config.yaml
model: "spectrogram enhancement model"
dataset: "single English nouns, adjectives and verbs, spoken by a formant synthesiser in many voices"
train_examples: 78125
gain_aug_db: 10
n_mels: 64
hop_length: 160
input: "log_mel"
win_length: 400
task: "enhancement"
loss: "charbonnier"
arch: "unet"
norm: "instancenorm"
hidden_act: "relu"
pixel_unshuffle: 2
widths: [96, 96, 192]
blocks_per_level: 3
block: "basic"
attention: true
upsampling: "transposed_conv"
init: "torch_default"
residual_init: "none"
optimizer: "muon"
muon_scale: "match_rms_adamw"
learning_rate: 0.0056
momentum: 0.9
nesterov: true
orthogonalizer: "newton_schulz_5"
adamw_lr_other_params: 0.002
gradient_noise: 0.3
max_steps: 12200
batch_size: 64
epochs: 10.0
lr_schedule: "wsd"
decay_fraction: 0.3
final_lr_fraction: 0.01
warmup_steps: 240
weight_decay: 0.0
adamw_weight_decay_other_params: 0.05
Rows from block 9, named by matrix and row number. Rows with one number belong to one channel. Each number is 500 + 40 x the weight over the matrix's rms, rounded and kept within 0 to 999. All counts start at 0. Numbers have three digits each.
# convs0: first 3x3 conv (model.mid.2.convs.0.weight, 192x192x3x3), inputs 12-23, a 3x3 kernel for each
# convs1: second 3x3 conv (model.mid.2.convs.1.weight, 192x192x3x3, transposed), outputs 12-23, a 3x3 kernel for each
convs0.149:571432444467500428467541497523563507453505489484467515565530474506505536487477486516413466431495552559453483466478532482495488564515540517435487542509516529471428489505420456595507516498493490542536463441434450465520469501529552535505508531468446530490500522518491487464443442543564512485420483541526514395463520518492541560
convs1.149:489568480511559445511477486497455540528523471534525463509534456500554504497480518532390545417559526533490541535553531484483439512488507488549464508505480420470428444463534493513475461451480427448426458412507486535392517507466506490567498429495568556514519501504553522576443492429397494518515523453470535527451504529458483504
convs0.150:559553513512552545527490440465516469435532534467582573562594509530532477518502488551549471500478505514440571501514491501412499528496484454464491428545482554496509483510504477467518488538478509513465503550517466532504519447432453532497485496531513483454473512495527523458459485515492527530489488465498492486522520487498447510
convs1.150:475530540490553442543508504426474533541528477509544533537432503452525533456502466481509467441556451508512534539540532466466481489501494513492463455485459545532515491477484543473466515565445538485537501534546481554462469532495518536548496554449489461492477545577505498481514534525442537411518464504503401492484498493490524534
convs0.151:548515493553520506529479420487542508514493485463451505515535511477492436560462434449539444469449478479478467491547438480532479559510434415475490523530503473557462523515510498532451509530469485447490526546544417449565476468439537551422535544497524586520536506546523478486479485457545582488451463528595522460549480449528542512
convs1.151:439468453507471493432505525575509487489509575458482476480550517472516510515593503439520521496576522513471509482512475519421543477459478518525519525477497529445472453504501469422500549503444555495502481443440506528539499451512510471446464516494456484458451475459467554510466508505535582485427524509464523498517505492419536585
convs0.152:477515454544500445472481520504493525523536480506563496521499519431488546437534608513520497542528484564451557525445524494511515495485456475501534517440509530527492592474453550542508495465568449525437528561401452499552480478510472507433534523564532548456414521488493538526470464454539520496463438461531461502550503545472536493
convs1.152:564428521476485532515480508465452512531507512546563541534536476502608501467500520506442535503476558578495419535452479504486507522434464492541525475484445486562413491465474495568601515585497535475492500493471509518523514478541553498467475482500437535478446500498539430442455479511495445547499468520514488480459447527475531507
convs0.153:455525493480427485462522406516507531498523507462499489530449464501531477527547477535491477462466486493433453510480547432510489455489499552515426483534538538474511511562554464464548439492554515436510565472536512528443516516503469470485521472498526509526563470480525443512442429479466541497526519461484470517528477483515528490
convs1.153:522530446496536537486446503483552472414568561523528504438470507472466572506522497546490495530467462505486525546516563486545534538546475481485551476507401571484496491443549517564479496460478448516463485413601492558489491405486535453496496438468454539505494463476514556440517530435463582487410518528394515507530494500531524538
convs0.154:532509507535494468503482517499604585526532440403584486541512554574479521500511533509515483448482477471544517527598510481530423521493470405542513569486537493482521443510583547512431525427456531452504455564441545481535457535503559452555557527529571487580473492468512455440564537496540523548520532494550460562516545473499521502
convs1.154:499532487445569537466452463437460491475475434506557475489481559493508497502508513570531456467507531453461462528478507512513571524572442505543566444526486512457513567435440540569479476465530532448500509457495498523513505628485505452467508539489466499465517506506506494538496497437456488487435445468466527464459488511520461557
convs0.155:503508516558498469451506503488517552489507496545553505537522431550549487532487503543528488519451422544513533475447525487514451482437505439512521563461465482455518426507525422524422479487438516523524544431544492522510560405488480524472518510480530505453519512436489439546529536554538505521501496417535452431398538499533474448
convs1.155:480491487526502497528483524540502417494557542467500541510496520511499583501520510519469551460523557444485523532511489526406479460563498493541507514445516512540521533575467543559446551560483512515490559567484566510494517486506492501503547441518479521466519485509509536449592480467470518525509546510472474463569479500495500528
convs0.156:555486573467494533500536536520478489558467509487419533521529547517500465497499567491519551515396417514560485519541512527412540525460524466569509514484577466549508461531493484520504487561480558516474519486576516505540500509512495538535476474579519501510557522506499505488554427545490532482438455476548511559466485479536546513
convs1.156:495532509452532535486510521455537441442536496523565550489486487512430476482487491485517476502499514545455484520514498482557482558599584473498487489543524556470474479518543555521504450514496398498476426472448563506472505567531455422522550464477559496460498533527518538479435540508520456439525471479515531544449563470488532450
convs0.157:522451522516553458577509495486509484546524542443457545525458464467490487498467480567488528413566470451587535549480500489482532484506463516478402561541441551515545504503546475479491471463509518505573464482528497524492482492430518543481544415471473565465493546606483455514482448586507453512562514570541467484452510512448471561
convs1.157:457479487538540506577554512462452566528508524475513510532461460479513503460409394478503514503498465469480500517506468463498548480550497476554460493540560496502497502565522460494509483530485458480537441430443519538514516578485480521454507462526493486532492541530551476541495555509441447444492468508530526541438502516386472522
convs0.158:508465509435439508562581565485433537465533523465435535527464481507452490500546483455470498487512519426508533444477487459395539504555527501557477434530445468500509566537495435536489485448470532475473560572496373556464504485539496478468515489542478513516445526481543490492535547415536559537428459420439443529400505459511518447
convs1.158:484517415569499492527489511440492509515449495537441450498539526506507458501422456497611545519531539464525495462432543451455525497438490489457490529503546551471462433532504521481483532563505480501500487521486538508428478470507497512461461472431459546519602577489460474486526460475474595468453485524511451469538508574551490499
convs0.159:555442510435467489473535485484519454463508458445463510499485490458465454475473495533524517530491461454435488526547509478526535579547507496518456457526515451482523560488535502496503449484540483475555483528494527463540580463485512496479461524484540521521455521440435509527513518551493539500429530535551512492482477502533613447
convs1.159:557507474568571515456553610475456531470428457434476470525568515436477481502478505487533500531537487406498491489510519463537466416480514463624582579482476461505497570480442511500490541491545442466507477556497524546471511467433467504446475448518541472456490481501416542481514496507466490540503518445485477474506570519459497502
convs0.160:499495552531474487536472567472444580529517400431515538463515484586434525482532489509468407457551461450511533524443471484471533538476458556532484504590497529484484494508517505440510576534484481437466475475486485489485490538506505484471486561445525479538559474472529490523522468491571537495478536484521487507527478487534434482
convs1.160:470525493466531500479555526579531482517516496545502472492510507456552430552471485463514492499481505508441527417495595513454471451520476546545514487481547479502529485422473482465487475495528523523446494524495468454489484519482443477557410539474513447570555445521499489495573430455474462512376510501530511561498404457528556519
convs0.161:500529505496485504547514492511523522476454472485464470478423549429538489514571441470572423459532512465518515561481438511480522494382526590453492433518518471470566509512481531538515524444568606414599517482519488478500504402510537489517440485534552526510442528525491533487478477525441516467468459457483515490522513505539515548
convs1.161:433509532432484451527496522530540479508531495563438561457524476568572451515537495528441429525511500484465549499533474553516508505495496484537530589532475572532589526529528486485506502508551525504477522562462464515524449546556494516619533464475473471517534542511503472538511481519527538531484554493495475517511501569535474448
convs0.162:530509473490440529547476415424521424496481498552468581479526550504513452454482482469498528532475592498504490546599482490529575484495470599521490464493571516519522502484582515465514550496453466502541539477536570507516514568561483523498531476533461508531463505498514449442467506510456478541563547501543524519546433563464524548
convs1.162:463536478522485464467512513521460516490554528519501535521450494457537490459515547471506520515489483528448504501472508472548496488497498535521492499484501512538545431425510450497597470592457554531431438559549461517485508572505499445478457494540493512470549431485540534473500590496475472587478507451448529584480414584528530510
convs0.163:527475499471494486428491447475486559576504450508439470564468463463524483469504437534395478450487496536510490490557508466520428480517528523532432569534517394440523547487510528439478464466587541550535594482545521446508462476530518491496530568473521563465439584493578522494490509513595518441496548510496479519485504497491513606
convs1.163:488518531470500539453484489506543484480378496441522548472516522493414531533568536501538502436528448465433543507449512483471495507577486474459556520417439486547557512489472477572516507547468564487497493539508465502542523503503530507454547535470450529477453443573467538547528495519498488510460509576492470540520475503469586532
convs0.164:441464501536442507455485537515522472457480445483533515522509525435431436428540476510458548529491535486492490504514472467463494546476515471496517396546547486563507442514503525494452543514537445503465429544440554521458466542472430495510492488560527428521468539555504457476527477517511592501445519575534532601466455557499466437
convs1.164:537456587480543430473506498474535461496627518464456554379502531519523507482533508482531488486551557485511497526520472509405533461575506511520506440536580561494461482491437539540427529520560447453435571454554576460464527530500472491486492498515532447508470522548510533484548540526511516516453445485495518486521512525491449505
convs0.165:480532548589585452541531512565598541534461527472468508488467507519494525508459574477471535468490456555389466519509583576475533553461441456504503510487494493495528593509459463468479526463484566489571507474515458452462478547555491456532477528520464550495541510498476498488426488396420446607535479509397532529416570497554505479
convs1.165:625475448480466517504531516560537509544502492470473509461604513550405529575482556528479452448527538573505525503534435544518459542447456510578488475484514497507443449543485502490494427551518464547454416457485504531518530496529493444475588495494473437446501500495451499511458517489509588517556499511521524558481503511443510477
convs0.166:529494506522496475491534532537476488507518494488542427472490518481425460502527568533482451441577467577537476503448473532512577483509438547519507504536504375506476538522548519420406527485457572507410529532505500403516524561518512460522479479488498521495497465560533449521528500460495471542442513480540533587539494483603511495
convs1.166:497462518505450507640495515542486538516511529527493535559481447486471561442453513543528481503569509531461485521509537509423489506500475487457493534489541475478491497546487561515474522480414454495481521534449561440446457466606473472454554497476522540494521481421548423501457444442521533487540468493456402473545476503549514493
convs0.167:549553543497458528512489533454416562506479515501508529494525432516521519541510542447510507474593518555504520518449470566469511528469456522485476533425538403557579481490495509493411492470550504535461539469487577441438555529485499538513458480593557532493495514513516528499455548491458478528447559487486471443431508491459537520
convs1.167:556428473489515527479412519540573453453416451526513460509510495509465539523482490527555529452536478480539511419444509504508512510496513501513527489552564550446441483484483439497524484573535416476552564509507462525444535526556482502438449470491484477458471479459515492521530529498513407497464449491424442429477559516456518498
convs0.168:569573513526475513538459490530548483482439489425500509518451441543419432520617474460487483418540531466489480501442542524491439539524541522558505570494544460497505539501560522499573543472507496516445446519539473461549577435524486486498529450495500520594509502435527517443479539515535463489499581503493468568465489432507524548
convs1.168:513489569509547559550459471463546525491504525533470494476509579473504546519491534548510562547483449532520550472472476433463447588514484514577500555563512494496527494486494497461480471552539486562493517535533485544463540534540467461529463404569509505470503521498472453489515482498566480418508464438517503460511500499457439536
convs0.169:468586465485531439503509602490584470511472494541546492477439500568464562497469493493498503492505525481505510518516437541494502511481432487514494471512532521500475522477486515497469465539463596545506523587534450496489458500449488568560533521528540495479521518530520493439525494468554476461469495494547470492505416509506414440
convs1.169:516514514488476564547542512495499546559476511448541476479517505479505479427460500513481434441436568488451454491430493433502587455421464456589527451543510486452549528489481465501545433438458513488541501532487530587512459535490470557514528534496516525500515476557459464478575427487509508549589527499484453510459532519466495525
convs0.170:522544436509522498470422497537522600547500436466455463564430480541514466463488456549532453501494515504476555472552557508426522474505502580524463475573515516517528543475545564508545458514496493537543422534479442538576470523540513567519476604479450550480554497468503481416557531570513534487427517445520502460494478450514569511
convs1.170:498505559432537507467497433493568468536474458549404516561471502490567502506391467586526537479496522451548482491515514594546493541540465484463513513484527439501524491470522537406545542500510441515421532381473481452474430546500554515507498434473525486525489526556562498534518527489535473475590536440512459459459437503494556527
convs0.171:472494522493560434465529562531524560473513510492448519489561515520425490505520548518552499459547435480579506487573570487487550424484449456490602563529486459454490520487424468427477470465530499526460449417473490534484530513488479496525509516595483496532504505477448513479538479541467453438482478488494565497534571442503484467
convs1.171:553521465484518452401493495553519557554503571503450481536476471492355475485499483504497476415435490501568461481446492475552536501543549500510555515538480484510486487515480507481506497470555554578478542485594574430396497482515489531536483508479497467517511532502518538478482454538543504493530535560524485511501517462500532533
convs0.172:535505478451492479476451495484509488513490489494514454449498463563462513524431516469505471525458441488458524496419523517563526470588519454474571502498465492480448510485557468495477475523512505515556455479483512488432506525462532484518569467581470484504482424521563488530447492468522467479513498540526457474566511454516522496
convs1.172:457512508533498511500433521533464465427531467561438521441540484553520457452490452499457429553514550432458486511566504551403491489534565472553509495563541516472414517526525585524471455485460442530445398505546498447543505479500469476483522514465528498463472456443462478559503476526519465449545489502525571520518547508471459528
convs0.173:499518523417527501463522535554486407509490536477472478479545457509499562467506397512492455597461558491541501485445581524487521511508537518453545486541542530434516516492485485580488626549500476510485466446528564450461477472482496568400573480502520496481475457505530500486541464490513495482539489540565502488543525469477539637
convs1.173:495446490554501445505460484573496508488506546528468493565473558510493533496499447553444559485464464541443552468475541540517517539524428470527401419515469392583475472423470509464518598477490554520531509508511482473463493516545552498493473507543587507470586542457535490494594469511568498531554504513505527426540493435526458536
convs0.174:558486510525476466523449484506482505485523473473555447448499543501463443470502473457441471566474532483531546527492505494499511496492541490557455517491451499460439546571509517519476481467462479507430457465528513517501450413459480432446510459489512416560490521519518550523521554533479464459504500514536521466480424458453492488
convs1.174:528467500461508535507515478466517480476618476476515494428551537538477496487521476554552486538512479445512496510509518448543504450513484519481505530561534476533456457427538518498549552483460476464512501433484582498460547479459460454533541536527505549512482520491489485466559408507584507519476488475478442536467506507444496500
convs0.175:492546473532547593518477422463531530550446507461523453450497480561611479527539510479524559486536490537568510560550527509537500462512536446569493528473519561461583504470482421538512562575470534439522531447500512456529534520511532511436502518570527456466500511495467600536467457491507494524485530522476533470588500518453532525
convs1.175:507462488470575474516423490473486513456463508497503525510491462529540455491531481455419463562549536513500453482492551469558478509467454569518484576522449493527469456516594495474480499450552471448460535567520523442482564483560499474501510545532463484524433504497468555468518516535387516528553400516429509499525519465468469453
convs0.176:558423487514488495401477451414439522493535468532548581504482493510489496470487489489447546548496500548505516374496527506489484499501507521512526503591473516542591497437584467492513485469478503422517494538537548512513545517474488505492486596440488440516521488490524411462493425419458478465486514505514566498516489520453415457
convs1.176:526471541496474497565511460507458503464454458430419506501437473559487465525528480473520509464504468575520574470570569495501460521458445553427489503518526469519518474511472484471469541496567465481536503493523520457515556491512440465511549480467477571481521564437507493494539492500510467480569501565477458506465535502455547474